{
  "text_encoder_fused_qkv": false,
  "text_encoder_bias": "none",
  "lr": 0.014,
  "orthogonalizer": "newton_schulz_5",
  "cautious_weight_decay": true,
  "weight_decay": 0.0
}
Rows from block 3 of the audio encoder, named by matrix and row number. Each number is 128 + 32 x the weight over its row's rms, rounded and kept within 0 to 255. All counts start at 0. Numbers have three digits each. After the name is the row's rms in percent of the matrix's.
# weight_hh_l0_reverse: GRU recurrent weights, backward direction (gates r, z, n stacked) (encoder.rnn.0.rnn.weight_hh_l0_reverse, 384x128), inputs 0-127
weight_hh_l0_reverse.20 105:175124143129132177152129164137139133100057156144129137148127044155161092128058081130100152040151137111099156068078112163120153130145142151107076153111105144108146150148134106150133122065131130105082100154114119160125122110094069075078113105115109154158192112091107066189112121191113145077151144137125164128115108145116187124106107094149154131152116116162118144044141116143062166100154
weight_hh_l0_reverse.21 102:050106116137114102232153127165145135097138053103212143155140086135145134104161102153055176072116132127064123127182142161132136122184167067114153090175085106129111149131128077180181109168130140172138123106081122111112161169185177081100125101105141168153104109103138126097152106164095127100136143121087142110122123116174085119136123112144137154143155181158150127118118109099155099158132
weight_hh_l0_reverse.22 090:088115121122129135109146104109147077159107101146109084063116116110103100122108140134138111157131108070086140101057165096103147141150119154101143119145189198076125110107143043142138137136139157090175160120181129023120101155180133122102121114084137116111105074144072133109160106097153173142153165127192117125114204099087149154172129077152148178158093085097128143107120112143130145120191
weight_hh_l0_reverse.23 094:110141124119126077102105142144179113115040067118155169156143137162152128124100135144151109180129160143133155144080124197178129154178134160179146183099162115180132085087095073117161155129086119119109184159140118072113116159196091172136158135107149143158122124132077135142122115142154108086054101133192186098174125132110116080135049104126162106175107102156117115145109133109144114174094
weight_hh_l0_reverse.24 091:112090120107129097066108126125104093102088173140133073096144125143149139128154123103174136153124120116113046116117133160181122151119123174163085190161082078169178157123145175139126128152149116112129119052086139156211124139118089144115144108117144132074163114134083131166135161125134180074115135173147158097113135107153107193151094243087128147155188098111165146150143086167117135117149
weight_hh_l0_reverse.25 101:159122149138172145174123096126135132134172113147072142101164085139137118115167142095209130086102121092156115078145192123197140108119065082110128094130131128137141105125118094145152151152189127104114158116093153165123091164160120191069117171067105150084072185093107155139147116132074151178099066108169105140143139125106115106137130134131144158125164153140129120149180149047130057067146
weight_hh_l0_reverse.26 097:024132158155161121120120156130130123168096055137148130121076107115107128136101113108122176090138158082147131157112123134129122149117083156160099175170130148144109117146193152082158136122138106118157153146146142168111154136186071078160119064161175109140145122175216113158197074150126155098113118131074143126085122122153142087072112166083119157155132069168116177071166120166115133113146
weight_hh_l0_reverse.27 092:073158154086166132198119148148159126074112165138136145142160172109112168108103162217085113127123160133116131132118082132215119085143085168186161172110165107121103118074141112155133137095119115114139072132166112154130131219110107093144107116105074067117097131142115131133119121075127167174114105131090132119163092161115192127059161144121146128171134107114097193169136123143099082158144
weight_hh_l0_reverse.28 101:116107193112209172151169112103088082141134149109101109117126081116119186161176163106132110122115105115181117121156081159108113063177178103160128142165102126170114122118124154097153151168105189145162181165138115121084110075164107134192155175092136137133099101171124125115151102165149182130116077097112125136107059068127128121161136164145066140133081102089115132071124134103118070175108
weight_hh_l0_reverse.29 098:131157175090121126124143109130176139128117100092152094160101116152108127111138091146118123081098153039128163120129154100133115171133093137199121107150151082209153112108136075065124165110143160114170146215148093142105105166113130117132139111171106039123111114054163154167092156128143117130118127165128112117112131124114107058154115179088185084100133198134098141107158109083131096109070
weight_hh_l0_reverse.30 092:153106115110177089158144110127165134103056102052163118168098145121180077068077137149150144145096114157153084082129066129093120101155160106129124132154101081123120157164119130138110168083152140162148186114077143145186112183129195150119066088188081165088104117129133113114152156162124123094148096186063147090170159120158174088140097088102148127150114114143130152131126181138146145095143
weight_hh_l0_reverse.31 097:116125148149164182134141155077102151109113110113091194125123127136164177157133094115109155084120157116108154140106112094157136144160069142058146156173086161113154128147141182171075114190104148170102125090148110120136185113158137101100098149130111126154090102117104115150137035163141133101205165137183173193179108115120076153137126115170147129103126133099114217090160090176144150152111
weight_hh_l0_reverse.32 113:156105189180116140136087185113125121182073156098114156196168111156116117112128115179114130131102191113139143177136090091106121127148122127106141071181089065107171113080139103173043128154170153109149125112146111112160152130150159120141136167168165109150148136115168070149120060138175177149159150101083096113167121044118111121138071088168159121120132114116166131113115151138099074165110
weight_hh_l0_reverse.33 097:154131102100086159108153114144175124129092090128179152115135107090090180133154117098171133172143144076100106168124108073099149082087102154134141153144140195157139071119094078095164137117142104169154116109135082143099142173144118126159153136157119139102157139129116133054102180111188155120116075117167125150198029050174052122131132136105145141076181125110129124139103147172144111111147
weight_hh_l0_reverse.34 096:139090182147095147152138107114107107153112143120115117111079125108032123194153164146118173147138139067091118172144087104166099189164127112143168170081102130149211100089135165134136071155089100161124157171095136097074113104114119141081132098118197103130055168143157192138118110122143153155148138133066121109112120136174137125153072107162096110175126114136082141139127117176171173137130
weight_hh_l0_reverse.35 090:126092158139121103158102105117159150131145157146218136139095108159099152178117102167133113146136155114192085100128152145088113159156164143149123133151097125133162151116142103130202183155178134154098153181143160130121122106103136102139166188145133144094077104133133096194136163136090067084081207089185179123098139113149118156122091086096142120164133122105078096144096160216150189117150
weight_hh_l0_reverse.36 101:183215173108112135087130091192060140123196102091158135090163063116115150122125133157150163095160139149099101153179156090128099142152150174088139109108149035130109126127099131124111080131092171082118108098162063126114106066182146102140122070134163071144147171121135133161153114132100140092113116158139166152176138144138097136177099120108111110125148090088096079131148094165164119148129
weight_hh_l0_reverse.37 092:148079173104157150175113157070148137158120117129129152135123121081068098113110118119200196128129175115122079138131066133144086140087184166140138100151079167115140087100139182148116127100151118104179125135096123107064107195123133178125140103102071133117091171142110142114164151123108150115144103114118183154089109134086145054139096136055152183099188131148133159160070092104115112083154
weight_hh_l0_reverse.38 099:090145138126131096080112114088101119117100148104131198105065124121120104154159087128129177082142178056149119101131148082191058197128113159113143145104126145090124117100158124115147078154121119075142117176193103118086127144071168182122138170049157086125148130147156127139134091128160156051124138155072119152178119163127116126120095147119140100121105062139195147091112100133159119088141
weight_hh_l0_reverse.39 100:132142195184110184098118094072108154141130169178175111088121147163099120070055135107119150108088143146154201173117143172140146093134109111125141208142101124156092129085146097158132105143140134135117058179103131091132146146226136148095088130127078126165162195104122131169086124111087109102097147135107105111065132169158108095115130144113102091187115139142152086118126145161089147126125
weight_hh_l0_reverse.40 096:055124078142171107111143107123151180156109094112140140147141099149109065155155108097060080126136095093121122100124088134182104156120145085105169083115182103135053125143069103093128099133138170184185110150147113128148147084111126141116043172190108092147125111130119181138087107153092095117161158102107101182131086186128180179124180088131126148130175100172098105109117135106131132130147
weight_hh_l0_reverse.41 103:109128141133138167157113145075132201164063124139150089099127112124114111104105059110152135149144145132139080057160180117072104153118129168134121149164105131095154112139143120134127160113135167103220074143116135116073068169136116103216148139105074101159175132137119114142144083103147176205138155093134118116175148141155185137167144124154128151095097149120130126101149172221134157148126
weight_hh_l0_reverse.42 103:174133111166145137120133166093126141146140110085072114139095132098106121141143139169104130156101089078135153118104037125096127221141086170089092123114195101065195096131130158130151121145155141087112100177144179037158101150100116136140159084151169120115170094124138144127161074092122095101142182090122154138140083169103174156159140182131163160173098159168139101153120119149129124126169